{
  "dataset": "renderings of 100 made-up gadgets, each built of a few solids, in any pose",
  "inner_norm": false,
  "label_smoothing": 0.05,
  "warmup_steps": 1520,
  "weight_decay": 0.005
}
Rows from block 5 of a small image classifier, named by matrix and row number. Rows with one number within an expert belong to one neuron, the router's apart. Each number is 500 + 25 x the weight over its row's rms, rounded and kept within 0 to 999. All counts start at 0. Numbers have three digits each. After the name is the row's rms in percent of the matrix's.
After each expert's rows are labels from the 100 images, of 14976, where the router gives the expert most weight on average: "responds to" is what is common among them. Only what is clearly more common there than usual is listed. The data: renderings of 100 made-up gadgets, each built of a few solids, in any pose.
# router: router (model.blocks.5.mlp.router.weight, 64x128, trained with AdamW), inputs 0-63
# up: expert up (model.blocks.5.mlp.up, 64x32x128), inputs 0-63
# down: expert down (model.blocks.5.mlp.down, 64x128x32, transposed), outputs 0-63

# expert 32
router.32 099:502488517537539525515513552512500477480483516507477489512520557523536513531510529455518520526475527467515488485499510510493496535547518475545509482461478494483509498481506521478462463464527501
up.0 084:534487495502466485490488454499497490506520490497504500496490492495548489456456479526490490485516511512534522539507574511516465492499545506530519495507451511504519481454488499471530506473542509
down.0 092:448512517489508556519516471464473504519477508482540516523466518519493524574526480497480445525481491510516500472469489533520497502427471507509486493489518473494480489513497507548510492504506524
up.1 103:495533499480579515509476519494483461501521480496515510471479512465472514493493539524463491540519447508497464525490474522515528547519482493488511480500549537484521506524499481562532529485496497
down.1 114:504527503486515485540497432483514512496511528593517484506552469526499474482514496503494449520482512503509501514536519482477513502530505469507489494474476501506464505451513496479484474522500459
up.2 103:492506495459496526482513511550490471528526516514485455461492501513479525569501523534493480533517553477510506533493507489509478485528471539519481501478463479518464515460488481515524509546444482
down.2 098:509489524527477496530470480499518523504462471508536517542507507452555488450476522445490529496448441513494490472514476518524519479491498534509514469483558520506543454527539499494487514485521510
up.3 092:505499501576509577509519504511480493491467491520498487494500480513542522496497480514513473439460506517555483507502491493516489500488448491510479542497518474524498467525483543486541506515501503
down.3 094:502509529487489479531490538506508487492509507446547489485495488508487470525465544487489523515522517505462489456484496483500487502465554518489516483503447482476517519518509481518487521524476496
up.4 100:492490485484534508518493554486513468445505476457508455530532510479514529483515501509510483457487514510521515513522505497474534445477454501501538463503575539489535513475499495507540495469543524
down.4 086:503514503513519505521527532474459482479474508532441522477470495531461508577518537450492488534516525509513468517486514492489472542508506496506472539521435473514491482512501499452458469482476537
responds to: teal; green

# expert 58
router.58 167:485555495471491467500454498536501490498534500475509445472487484479462485481492489519482478483487509507501511520540461454472556501545508514492547499495469495482487458481479525502506502476518482
up.0 084:499489459500509569493477525490503511522495521462460450507480516513560499537499509512498524501520542452536556515500537481518509521471516477525539480475492526446540507507515510535513491548498496
down.0 081:459515501527478490508491550485506535526509487482454496493469494520514482470465532519471587473477524512474475486475521471517488479471479481514541519457486488495487526483485539497482501503476510
up.1 147:528499478493482444492518453474517556540493501508479514515493509506494471459498511484513498495521492513475491522475531507477460515498502466546515523507541520527501535473502542504488470470499497
down.1 135:508497494500457491543507523497505512493512479494482510501511470451462518456487517518503527524467468493482508500496483549466501463526504490497470486487574529497516509538523524526516499469488471
up.2 093:502469500514547507509477474532491527500490506454514531505520483514522520484521508496522540484492491503531496518471486507554475497512538507520522465487515506457501543527497478486455462552463500
down.2 104:482468539541519470502468511485495501486487456544431513558500513484491522528499451450479539530439454493511483461499487494497488463484489513494526483539479528498497485510525491519501519476479566
up.3 099:532537487512502499492502550512485525521504518477447491484512489502501489484507509471502488502517544479503498472488504532482491495423576449513492495517504518483517562514482523451499498438474515
down.3 112:507515509527559481516478535514535478518469503474451503499524474468462520550500552493494526503520489505516499531475498524451488537486453481464531528496507508511520499525482490459497533524460469
up.4 123:495465476521530543501524511512488535533512497501527510510451500502484523509495519497519457503469523487515481464496530494471480561483542461491500492494518473502497507446514508479535502501548519
down.4 105:530473497499465513478493514495522498477486488503507473523510472537500499494491533484469522536475501508500520476504534476488537543461497482506459444498515532530491501465512484453484506525444547
responds to: grey

# expert 12
router.12 082:524496497468515479526518513484573465485513555518476491483496499505492479500527523479479502497532535452503517499505518521479534510545492487532517507470464507516500521469489460505489512508446489
up.0 121:503499521480437556517502508517512468487460517434500527505441492480502494509483473486522496492500543481463524507494498484501530498515521504494498498496477501468479481512486486525494496449470493
down.0 110:449481505532586503540506488482479488462508517573462463489497522537524510521492507480521499500460516551511469502494486492477485506506484484492534523455477516495490532467508491497509496526532451
up.1 088:503520491511553537509510532540510536506521475463467492488494529474554522503499461532495498473532526477462513500494482513459524455528496522465466513511457480501515507530495496498562488455485494
down.1 088:504499490501474501523491481527519498511504510516471480489462481534509489571503501494533479466529497542525489501471510524494474540489477478479488568493527489497511541504475526528516487488480451
up.2 108:512484517514479583505461487491504491510509527518551493501496477491514471513474552498488521507436516484498474503481513507507560517486505494508520472476522468492536485513503481494491500504431505
down.2 106:525490486517500428475520506494468561496479485525431496479496498519486504449520511485538546476503488487530512530516485461464514541497489490485463478425502519548490497512523529476495517455553485
up.3 112:516504482485528515499512523524494484472514492505427486499533542481514508499452483481450522525527485494484498554494511531491473521526506517518497507486494503468480524495474506489545448554450507
down.3 105:482542534495475442505474496501495462493485498516527514475493512474464483569520552490501492508507516510524487457475484529531519489515476509464493470504493493478505490552491479506492536516510423
up.4 104:504461504503531519506500518484490517532512498488455511496479476536526508507494521498463495506494511472489544504483525517499503595495451479536494514500462504476518540514466501503480533497449495
down.4 094:482513506510510508496488529507514527482506510504473497508509504479453501465465526481478559494516497502491510520491493526445538562499540459516482462486539493543528521536506493486486505528510460
responds to: brown

# expert 1
router.1 117:535517517471483497490466482520510462515539552488465494482520553507526501506502480486506454488525517503494510460474500517509473532498508495486509517508445559490476532520481463553502535499478459
up.5 098:498526502486430529493526485502505504517516504477490529503507483520542484480476479506502489507494516486464550494488503525511497506456501519457502516480473549473485508530484514522505493448448505
down.5 102:470548463507469467513500496501494496489522496542530482473483502518481487501452476507507535482493546507521475542504507493502468481549564485533519497486449493495457501433505480463463517536519499
up.6 102:512475499509514515505497540493503481522518493467460475492511502508553459506505469486523497491446545511481493537475504482480535531544482469496536479508467524509530513449477514477486503463526510
down.6 098:497522524519537517500492518448506466473491498504474519500543535533486545526471564471473468552526450512548488455542506480516478486467458546512486475503486540497480488535501500517502477498515474
up.7 093:517520489502541497467494481503488480533497514522570514483486482464518495460522517466493460513557471480560472530489508504556497482462437488479474499513553544562487504493502521500532495533501528
down.7 090:516465502507492513479477503522561504511479507460570496497512518514533512517559470526481521457489500496493501481496500483492513458477507462500502494484495495488497501547506526518523497483490556
up.8 121:522533539541511504515525500481508517480500467535516486504523470512489528488517463575495476458516513527479488483501495530482493512456545475443509487502467498454495511518458493516528515471482519
down.8 128:472472520502533526493515519522489499493473501469570509574467512535526495547508514435514488484440543481496493505522494482565491478489523487484525501516471476481500473484501498499442493499507583
up.9 098:496487504559483482482484496484502463498509497470545483499521528487493502471495463519483508483488510532449501524466486528511550442530505492505539514518505501467517512489508498485507506544492508
down.9 104:497513518480522539448463530539482502528542496441451508473463528512500523539504477533502527481508541498504537495446480506473513493502510522492506481500474457524482511523488514499496508479538464
responds to: brown

# expert 4
router.4 092:496538485464528493491505462533491500513517470505466500496483500486538525487522456526538445472523505539487467525492491506451461490484465492471525535511513521516476504487471507559522511473542507
up.0 109:494524503505486450512532493475544477455506487549474506503529524493482505502494488482508472543503478542472444502515462528502513462543445526481504471526547482466535486484501506491497492540488504
down.0 098:501491530539574531499474490527510501531424518488479514537482498514496515526517447465532461474452540498492481517481486471486522493509476499484524522509476501495520454506505526488470487520520529
up.1 088:515477520523494466490446477490518501500498516469483497527501497482468502462486565566483506514496501508458488495494514494529486550502427508533478497503512509532522501515524504492515504519489508
down.1 090:496539496473408536508512552476500481509472497477490500503498551498511488507492459478517473516498483501498530568518501488443524515512588545484529484517525519472462448497521509514498489483493525
up.2 131:559500480503468483486462502513477535547479495521441497483487475504577491478485482533487540495485484499520523543477558506484474524488488481521508526494487492515504527499510511455507521429504512
down.2 121:461483503487546510521513533514529474496449499449451509503520482459513516549535515475518524479546494500523450473504497518516495491462468531495537505508510499518501520488500445539511512482516502
up.3 081:499507491509444515484513508510497464463491520478491466496457507486511502525519491512528515467474530512492488498496535486519569442465531565563533505517440468532468518465522495482524489474523517
down.3 082:497514524486507491503510519484471506511489526491528506500500493525410481476477514427470526489516512498474489470504472483477537518529555501519519486522496491482512510539512495503502501498502472
up.4 101:497513467478534489479479468516501499505572507513549501471525518524541524527504517509539480529486491508475477516491506501488481477530486516492530522486458489538514453508498496488504465489461471
down.4 094:470535506484456488493515507535484504497498487498480467443486525496465472488519512578501469497505525503486523504470499514480482528498542450529517555473509480506475498533486488499534479510527438
responds to: yellow

# expert 42
router.42 100:510512494500506542476488542473508533497540475513513498525498518551525528514496493457518517505486525502534498517528461504462543494505540531484480467477486491490460496498521516457500497479476527
up.23 075:469496497486550479530540505482470502533532503524492527482540453520505496490497502497505536481474489504502469479537439481476531517531496483503500476480529486495500538465493537538498473511480514
down.23 089:523463523498456472509495467501499498533445471494493472542471482499478455507488528508535507458522499508470503465452520522533466531485494451510495509523527474515518519488471529487503520488494497
up.24 068:481536511478561531509520463506491490511493494504520545512482479513442499497515521523477496525511503460530503460525500465491510510523466538496507482486493463491506507476538511514522521514515500
down.24 089:535459488475486477502512529481540514498493476503508543526483504470565483499486496488494496544498482516471500511456505501474479445426527529477499523539532524506508537524526529494529483489446487
up.25 077:513448507502495544518511507465488507492514491489489496512550460507535501477513474526498523466524436512538492463513532505482507464431458519523509525491525478484510496535539507492544474495485484
down.25 102:514498493510469448524491469526516496535457523478512545487455467478488453537491544465481524520533530493441476500466494487495487497493497501492494485508542536537509499481521504480474512502509485
up.26 112:501487483503528442496538469509543497493477463530516546531517498479446508476520507496491488534532460502469525488527488502494490549480518507483504483507507468527486513485522511510509475547472477
down.26 113:516489507517491540502478548509514521474465530466467505481469508517557535525479469487536470470497565511513489515476499489467502465515511534472502486478493487508488508555521460491493517488475494
up.27 094:509559508539475495504459478499512531523464517529505466496522418497525514500498455493527478521514494488444512556482528516448442525523501503506495487495476489461552509479524505499450521531475521
down.27 092:494456502461505490482532500521478503489509498468549507516424545505542478509536502493462526458490491534530524461484501484530509480466498505476521509493506448526503505531458528494520489481504474
responds to: teal

# expert 50
router.50 086:503478482481505539513527508470477497515491495501532492512494523520516521519488474504532465470490529497549470535516503507491510464465504481508469527456514534484478537516495486492526522466530520
up.0 070:497510537474462479504524482492504491486486519490496504497525474498466491520445479466442489517515496503528484493482503469477465488528485568529497476515473499451500467515493476494504524462529528
down.0 060:498505467503491512485484493487509541505477485477544492451517500540550484462485514483519468491531496462499519496491528473537503538493541477473496507493493470474519445524498489486487546511514494
up.1 098:466483504514455516502503527521507515477484502515524491500506479484577502541492484483477535539493530497511480484486492488440518435513495471535482473476463506500476525469494490479516518533488499
down.1 101:462451521490517514532531451529472486477501539501477527504503488498478457474478506498523564520502489492460518485489549494529508500464473489529515485475485483481535483463505480528503505516496486
up.2 107:524538482508488522493495460533479498535516499491496488472520442529518471502494486512482504467500560479544506517497512497535524488521494469496460514479511493557502484438479495492537493471477489
down.2 106:458480504511469493564503566508486480491503519478471480482487515503448532517525547468532502512469494509495483475502497487474511505496588464498504501478481507458520458525519515544500504497555460
up.3 091:480481522496531511488488515510481483507543518525477480493470494522449468498475541537492504463470531509505450526496528495502511543497453484501526511472481447528487532547494505500518498539449493
down.3 104:512516508512484540497480458564546525483505488462469495496508483504534507481514435552499495518511473489455489478497513502519500444484523519521486508490499502485508494493486521495506498510534517
up.4 082:470479498519484503477491486475526479489512506468568504518506488468440519485537487539485488495486493491428466496505472503514489539498445548515511495515538499551553486492509465493545522510464513
down.4 097:462491531487517500513497489497497502498531484542507524488515471490484454461476482485455508506456446472513539499465491483548477497556502542493493474497544509458533540485491513515491488504468513
responds to: yellow

# expert 27
router.27 148:516546506515485488496457496508505507466505477459506523519481502477457494470525482520484485483522492533464479534524433503519504504527514517512542511539524501491493474472511537525489487516515534
up.0 106:476489526527478556518485532495481500498474520462458529516512498519501524495502462495529491466512493493513495454500509490458477447475491475550492528468527553476505481537493514530530493472475486
down.0 099:510553445528470479501495472492498525523538519490430513434535503488499463421480491542509508496517470495477495512482501514442498564528516525518496502505502500497549491481483503505540525475464456
up.1 106:519438480484448518476501491527481480497464465500534503498503485477533492479492478514484539452483525458513530470491559493552543509458495537496487454504488509530485492479517487498519507466552509
down.1 104:515491481462487482498468476503499492514492519545399482483486467515482471503521519501487516483466478503532534486506517528498510598530525540492492465465452487495492489526532470518509533492519481
up.2 123:501435451475525468490494469497485482535537480491496492504513489539541506510503493481476507499499531478518539473488527495584483469486471461480504501480455542529520509469495498484495512498518489
down.2 122:460483515509526480528507516503530480526517493541386497469497499472510499507494517505483498501457469517536507511535459507489496487502485500504504482512536509535480468506492492497514529507477543
up.3 092:476494508511493524484508480536509457485501500501426495471456490483461502535512496542509492476504521510491520434504488505471525505485488551520514465513453505524490466490480484495495515500541494
down.3 105:471544484507485490522516536441484492508465442507475507525513492484486523506475464487499489524537528511511518483504471525506470470518503484500492528535548551499457534502514541481465522509498510
up.4 116:479465480500492528486547474499472501521459475507521505520493461491520513523510486481536494515478488506513464539478502537517457465446477439525499501506477504517506480541511482503472503554492526
down.4 120:455523499494494473542522507522498463474481516535456488510506515516486515511509480458505483520500529510533507529476528500500509473545529532492484503459465516500485483477476488487496486500541509
responds to: white